config.yaml
model: "image classifier"
horizontal_flip: false
init: "lecun_normal"
residual_init: "zero_last"
beta1: 0.9
eps: 1e-08
max_steps: 17800
epochs: 17.5
Rows from block 2, named by matrix and row number. Rows with one number belong to one channel. Each number is 500 + 25 x the weight over its row's rms, rounded and kept within 0 to 999. All counts start at 0. Numbers have three digits each. After the name is the row's rms in percent of the matrix's.
# convs0: first 3x3 conv, stride 2 (model.blocks.2.convs.0.weight, 144x96x3x3), inputs 80-89, a 3x3 kernel for each
# convs1: second 3x3 conv (model.blocks.2.convs.1.weight, 144x144x3x3, transposed), outputs 80-89, a 3x3 kernel for each
convs0.37 102:478501491476498488486516474486476508463466521445485518472454498457454506482466499505505497478494495489514510514538519513493493507504474484539523513548542489521518467503510474494511484494500534524500498479527503483524510513508461486474461491510498496491523538464537502486
convs0.38 100:483486495475466527497478490488558540506546521506526505489499511512511507508506489489503497487509526505508516507520512503530497470493476489480448492469443503458448498483452466440469502497525510475454501457446466471483497524471522523479489469485490495497497486500510506497
convs0.39 096:481486492511476476471473491481531534523546505479541506486469482494462509481440471513538491501504484529510480464511514488495513507492515468476493463498491442481480529501486519510485501484501496484486480468476517490476460503522455487532464489491516524478495495509486502490
convs0.40 101:484471501475469507492485516550536456516520483489510491473462476479443491495461507526502471521495473470470473522527491502510505489487471512498505522530527517526513503519535495505515508487490541538506547512495517492491526498501501460465477492510475496525487482472517511472
convs0.41 096:515526511531518525534486464502496514518516538467497496551508450519508486520514505492475498485475481490474457485505501518521511502520506456446444468446463519490499457453474458441461470454449485472463473465484484494468475524517490477481516493498517490462537519491530490501
convs0.42 095:490490476526510473524518474474529541490546524496509492517525507510495481519502509508498532491516542500540534532506501536522513532540513480495480468499505445491516497511487500507487489517488503489492539527541532533519497484491509545488533511504479522488466494475490501480
convs0.43 088:487501467490508488504502491499460502490463491484465475525516527528522538529520529466521515487513500470500500509490492510539512492515531475475465467471470461463466487512506511548511520521485500500490494492483486497500499509513517526522535546533559497515550486483561495492
convs0.44 097:458476506494479465487514449457487490484471484486508445510519507504500490511540527507483476500497507479491503531512506524516497502513513482467497494540549491501516460494549444453511465488509511526472536527491513487483496493516467463474479434454513494500518529530521558557
convs0.45 104:495538512505500487508495485515524506507519524480516514477476510485500531483491496471455441486491485512498503542511496521521538532543508479503498513531508505523513495489504466466463475484494522505486487475501504497515506479464480506489522502497505525468542531488553508502
convs0.46 098:476506507510503506487509503510529516527533524477482479545497475516478509528502496460439438492485463530524508488451476497482527491507524512480465507471468498471487492462471462464487468485503461459473488534528506553547489530528485491484474479518513495484493459544498492510
convs0.47 101:464461467487465466503490467484512488483497488480516473483482497501500506516500493501516493492523490515517480538529551530518519510502503504479454507481494484479510506488473506497488524498518495479515498499521500483511494433455502425488491486485522488497564521518517504540
convs0.48 103:493473465541492472518474467471443493489441490478427488497519484507505488481499501482482503502492463505502448466460480472469448473486479482495538452498540476501537545532517530528490542529502490486514510498509505515481510438496506459460512505456541500507510449486507484483
convs0.49 101:531475451497457439525481467464483481472486489481480510483502509497490492494523500463477506484485495463460481457471476457465509482471510504502470524515471491506482508449451516474437521484452466517497503544535511525545511504511506504483498480473519471510514486492496502502
convs0.50 107:475498506500508515504508483519511479541525493513513476452474482464476477464482497496521530472503516493526514524533515504510526502531567478486488471480471462478470544496528544513544533498508539520520515529535502502533566527556546487556531490519525456459539497496533468490
convs0.51 095:517547549499549544486471475510478482509485495486474502497495503507456453480451492450472499493549542520520489465508500457486509501549526504472510496468494493450478475498480513523481500498488437487545473521554513550509531457473490512531511574532490532491534500480531512498
convs0.52 100:500476467518497487473484513487473433493489474499530505534504494550495462521490478493492518497471460498470458489480475496459453516496478509515502474494495467493498488505495479462450537537491513481467512482459520482475468501536444494512467475488534520522463455510480513519
convs0.53 097:459479511473495493469516511500469508506483505509456459469494475468478465507478488487470488488489503509525522504510492499521521481558562473510523466507544472483505476466505460458483482499505509512495469495503502531514492467496518488494506503504503487458499522481488514471
convs0.54 101:498488488508511481517524499530553530505523506499489476528471443520491470517494473507515520502501513485469463478496519487469498463450465503504499498507513478506526498472484482507492506503492492549562514548552527501498499488492493494509468476476493466469496483444502493496
convs0.55 098:488495491477536551479504534465526541424501518458473491462498512468455490484450481495499521497508528506496492521496474496484418528502482507471490484469450501490469472466488501507534495516526532487489504469482509505517484506473495512456525520508529507538503502505507484491
convs0.56 104:518475481453451443485481460520540518502497502539520509504458463485465476478470490487496464499476482462466440540515515495461490512508504495506514490499506467477502493473478470465456484482484513532538494469519474431491496499500534507523525476482490465494511492480514489474
convs0.57 093:466473473493477483509481474494488506473473510493482497495492514497499499518534515533512526497505515490487493458433481418436454457495469518531497527536505521524505493484483488501489493497476482455497478474493491496483515502500486492496474488515494489455528499506530496490
convs0.58 105:515468444526446461514449454483513516482502514484503524506514504531521517501489514498499484515500486520503490482465446489482455478454468492504504499496479486476442492487470502475490486461488501477433490455434468467469504474462514471470517481489496501500517500521519521512
convs0.59 094:509503453520505502498489458498486447477434481488455464472511507473517501472516507515499518509493500509519506530499480511486477483519481489485503500508522517511523535509523509498493513490488504484499521508485519521495520505498481494482501512536507471463512477488495467520
convs0.60 099:477487474470460477489468476509501495505517496468501494484521518494495527504491516521517471516512474488482490498539515472526569476504532475440484504439428501475458485527519463500484477473489510537499503536538501497533523501495514499484500493488479496508523489495504488477
convs0.61 095:543528496536505519530519511493496488490485488495506500520551537524545535524536516512516485518524497515504498497492500521490504495471493465472500455463491442448488488533524502527525473524514489496490491517507494507508486508466495491493462494480499477496511462522504483502
convs0.62 103:482494501493493455486488447485494501504501479460506491514519515493492474507501460486476456506513484514509506519544500483554541455483510477473477495504475491497495480465500470417436478440448517523457491535492472488510457491481461497502492516495478481469480493491479495518
convs0.63 099:550527462520552509538535473513486452490487468509492468470501506456483504485501518511506509472496477465494499502487486501492492498491506522502522521484507527482497487514509501531500514507517486498487497512493453499495530494500509476452506505476519490467526509463507499502
convs0.64 095:500488482530507505513506519491516493536514450518490478484493496500472465507467481527552530456511506482481445486502497450497459434489528484479517469498494493528525505472502535535494516515490459453498453499503466497499501490501487505564550501513548522526513493507490464485
convs0.65 105:497522507543547522429503518490507460502492491491501494504479468470465472469478495501504463509511494482498479459507502487521493482545494475470458472484442492485473532534564528536528528507528471516486493515482500519483502548543492534517487525490499498473531521485497474472
convs0.66 103:526506485490469464513495504495506508496492498527488487485495488492488487509518513483461469485478463505519519480491524495478510502515504531533532521520524472487487499487488493490492499494517503522533491498530489505514486502509506507500492492460476456447500495473487484479
convs0.67 104:496484520492500552510493510517516487505496466477472438496496502475484486477493497524517521541486504510487480549532518540535492505515473485485503469472492468478507502491472512498500522491505499478502493461467479482436483472483510495519535507535512490485477458484470454457
convs0.68 099:519513490468479504485467497472493484487489483479484493478463489500483517519489512446469469482513494514518497478491503516529538547579576486482498473450470502501486515532546508518511480486508497514497491485510514521533468498541505547544477525520496508501500476490508508474
convs0.69 105:466467454508504490546552524457493515457516541472505516498512487490523505451516517525497498514496513487482515499474499511466510513479500490499482512495491510453447508479497495481512494510523501497471497487466490482455504500538493471491527470488500529531522528539505529526
convs0.70 095:488512530475484500491494501509534479545545484551540501491513503503528500490528504484500493490505516497492493506502501516501489485489467498483491490446455472413477497482465482463468445456500483475469468462456479481481482525482514495500482488514478479492440466509461476462
convs1.37 108:501490482521508458499491505503463492498463537537472487523488474499500512505498506491471481495485498479491488496492504465488522509513529487479479493488511508494501521491474534570489499496493514497473476508492484481507499504503494487480515454490484475514511467508521464512
convs1.38 100:481524504481498507488507477521517516528483512513463474479502503495488505477488504524496467499516494517470476526507488490521449462472458469518548467529487507502505529520521443454518468495507480469510484475491524493485498520492485477498519458472513460504486431477507446455
convs1.39 094:483465491503476459488478471513514510530506503540494477518487486495473514523480475565525485557502487523530503506481473500465489497439478524506509545489511536480543530514509515500508493513534511495498531502497523506502518501486496502511526485516470486481504453434538460478
convs1.40 101:498481450502508490481505496502498472418480521433493500474503472494531550511553536510499484469503547515539509496490488478435516504468543473479486485457486511452489461475491501495487458492475516521491490484526473484521485500526471482517457491482507501491483497550466472535
convs1.41 096:518511518493466476546506508513503522528508513551529501534489498531492507537451499544513503512530523477466505485502493477509509517514495514504525507541508522546503526490491497451445537526500516496520516495514521487523502480460524497494521475538520495548495478512499538508
convs1.42 099:503444483489450458477478509493458496507444472517435457520518516516540517480508500494494451520544442523507472460508484466493491514469486499464489499478509498501519515504452496515460496514475531509528499485498502480503475489503484484474497473481460485485485446475496437446
convs1.43 108:519482508536491508496437503508513526494488498479459475467470522452472494473488497481511491423463433530512500500503500469452484497517521517527512490481497485472485437472501405431492491480488497470496520488463531425430482524510441493485504502498533517517528507514513495513
convs1.44 097:504509501539514460550515503493494495485491464526489514499477474486550543529485492537490489515475481524475516490460497494476518525504484470480500486491521525513502464433458538568468479523496489484449496548528539520512527479508533468508507482497482488526475493493494499511
convs1.45 101:517506514509475421502476506479462480485504503543525490539528516532473480469467482509544493512486519457461453514543501517498466499504495517516479502494468497499493511531496495534514539506490483477503516492467529486467508514505478492493497506511541534524519516519519497520
convs1.46 099:503522482495503470507485469491492480504470446525508432497501510484510492463459489510487523516522491510449427459455477441457492514463470496505508489516504531517508513518511511485507531522492511514519491509497541480497516500483504457495493421486492461491521470470499510436
convs1.47 101:517472500560499499540509501511536521504497496496485514509528535499516494516493495537524529489530553488517532482468497469510478498521490517461510547542544557543540487515523502571525490542503519520549542521534525482517464449475488543514519527550490519471485528499486530551
convs1.48 100:472485497495498499503473473483497508512483513520495492489497499491473480521533456543496511543475461487490479517520510501509518474525531548498492542483485517501519489490495490489518480524515507488464527479460507520446506481468417491473469496477515491486515478471498490512
convs1.49 100:502485530546539522515475498514495493456416484485423490475478490485525498505515517475502484491492455530492460454496472476515491531463446502490526489427480501455488467508496506534493494503484495522509487552509496534506484492465463462483453441482457487500469473488494441471
convs1.50 108:545510483527504513517502501537510531510488497444486490510485546520486540538468497474507482474484471561526518488486507486489500479502491511478490487496521473467492524514500493507534485495508508475503532449500535475480497496491517539525499529523502498502470464485467464485
convs1.51 096:496486496453523508473502460452492473479496472503531527512483483508531519490491485521518530507484490483489519528554535533473501498448494492502526500466499469440471495433495448430498515511500524511486530473492485493509512497549482470503525495482481522457479539472525582487
convs1.52 101:453519540481536529490491513489457478537530487538552523505444486500463472561522484513497496565485434503505462529521498547526507509502501518535527543534487523498460505497497491524528497512502536522487515512511508485477472523473459518508512498481520505469544528491480513482
convs1.53 100:506488500517499474462482473465489508416500512477532509506521483472510502470471495512452498514497491508471500519505500528488515500490473520480535537523525482502494498483542506537527493480468515499483499411501474466529530498512506532488509524503514518494505541508489569494
convs1.54 105:452460532497467454488500465487476465411459458478461444461457463490537513474521477493471502495537478543513445558491495473479534515538507511468463483462477506488492461470473494520471466518491544504503465497494472500490507513467499516508485529484463481489473478494513485501
convs1.55 102:481521514500541517504485505461491506481534515489513507491481479505510495484481495524516470476492502505505490523531501513487477501503487506524516479467465503483473516477521493438492498489472516453458508445476538469497516484496510508484532512499464507524496522506538535507
convs1.56 099:476491510516494487509491490517503500491493495468435479503497505550515515493498501482495499491472460518484460501514484499525508479480534515533526482487462494435467486509515511488439528502462552503524540469517541475524493511494518502512515506525504507479473511494456459500
convs1.57 094:463468519488473495509524530495501485487519503482527519534484472504472475463483464479438463460458464515527520522475476483491542459501532501460471496481494475479523489522520464497506490484501545471475523483496506501486491486509479487549472498516482547500479534498505533538
convs1.58 100:458516526492447505485509513556558508544516493522478459487529500470495490469458476466475454452448484537469480513513523475504462463484463472514571479501486486483492518501507514504480496497450472500530487495504543462503504518482450477472468485461469473486484460472481433444
convs1.59 092:503509484522486463514487470489499513516506524532507537532514533546486501562477506535485495538447484529475526461492540485533489511517483511516493510510497515489484517496480525507463468462471489515527501515510521519514518454502514503490501493499502494486488464493491477522
convs1.60 097:513502499522533481506519507494493520508453462519448434528480447508495520483504561509522510479508556505516536510508450514454464495483470514484481549497511516504532490510495487539544465518523517511491520497515492502525500463484499468503487471504472475506498461494509467446
convs1.61 091:471492468446422462460498524557541504548526492527538483524539497539500479515477485517482509525456451527464478478492515465499497471503497513502520469469487470469508535498455498451425508488468490510514491469522517475529505481489502487498471503508519512494548498466515505457
convs1.62 101:507497499471510512512528495508516533486484457517513485498489481482496527523489513505521498475479511490498505530504495508480504447474542485521506495500496484480502505490500523493537534501526455478461505501496533544501533519496540510524505462530474508560495516487484501484
convs1.63 094:468482476470520467488531509491503492501482524502475518495504493478485496496509532499487497533496469499525517494517491489527508516508486517490531528479473528493488491500441513452454493474473489508470479495490463508497489446476489453514506439491493513472462483484467476507
convs1.64 094:490502518499508528511519467512500496524522513487476475483416467513520523480485521520533494521529528519501512492483479492486494510476528521468473489520528484494488501448441479408500498418515537498525519524509475494507500476494477424531482461519526519498500547521520517530
convs1.65 096:484417481514446476504484500498491519501505506529546523528468476525460528494486545496490501525459493517488514511497514534515494522511509515499519521527529528528490545508485515497476536507509530538499522481502498453540523516469544554454547521448475476506468477500457525495
convs1.66 099:506494479452487515521481493496503516459472508492511546516484503464473474495502499539504518498502520548546560484482487509489508488499534488480502457454476501465526513503530512500439489527495560461451541439460483487504493490502450480524452502554498492493493511476508469498
convs1.67 105:519497504490474478473460458529507507464502465486488459531519540535514517527460474514503503492501484521503473514524511515515481532467529527538518521522517489497521499527523504489517474504490553482514511472466508475458507508472485494505509474518485456482443451496438466473
convs1.68 101:497465497448457508484484537517512505516490481504504507531414443493418458519496527550510524497505525548546569547514428514494481476466521517481477482444517466454527506512526479490516490502506518500478540487498518502506509472490491469510492483552493522514510517461526483490
convs1.69 101:509547503522521455540519491530527516506490482468460495506550512513511507521505533521501510499500515504509522457486514517516491545555494487501466543560494563572526446467482524545492492499473493535520444510532477492527495455475544509478523525487520533530479480512484496506
convs1.70 097:484538475478491469489496455490514503515453461523497423512493524492437509478490521527499493513513477527516478517492493509502466461455479468490515491523512502498517514517507478440511479487516504483507500479478528516484512474488512427498527442485504450449510457451548504429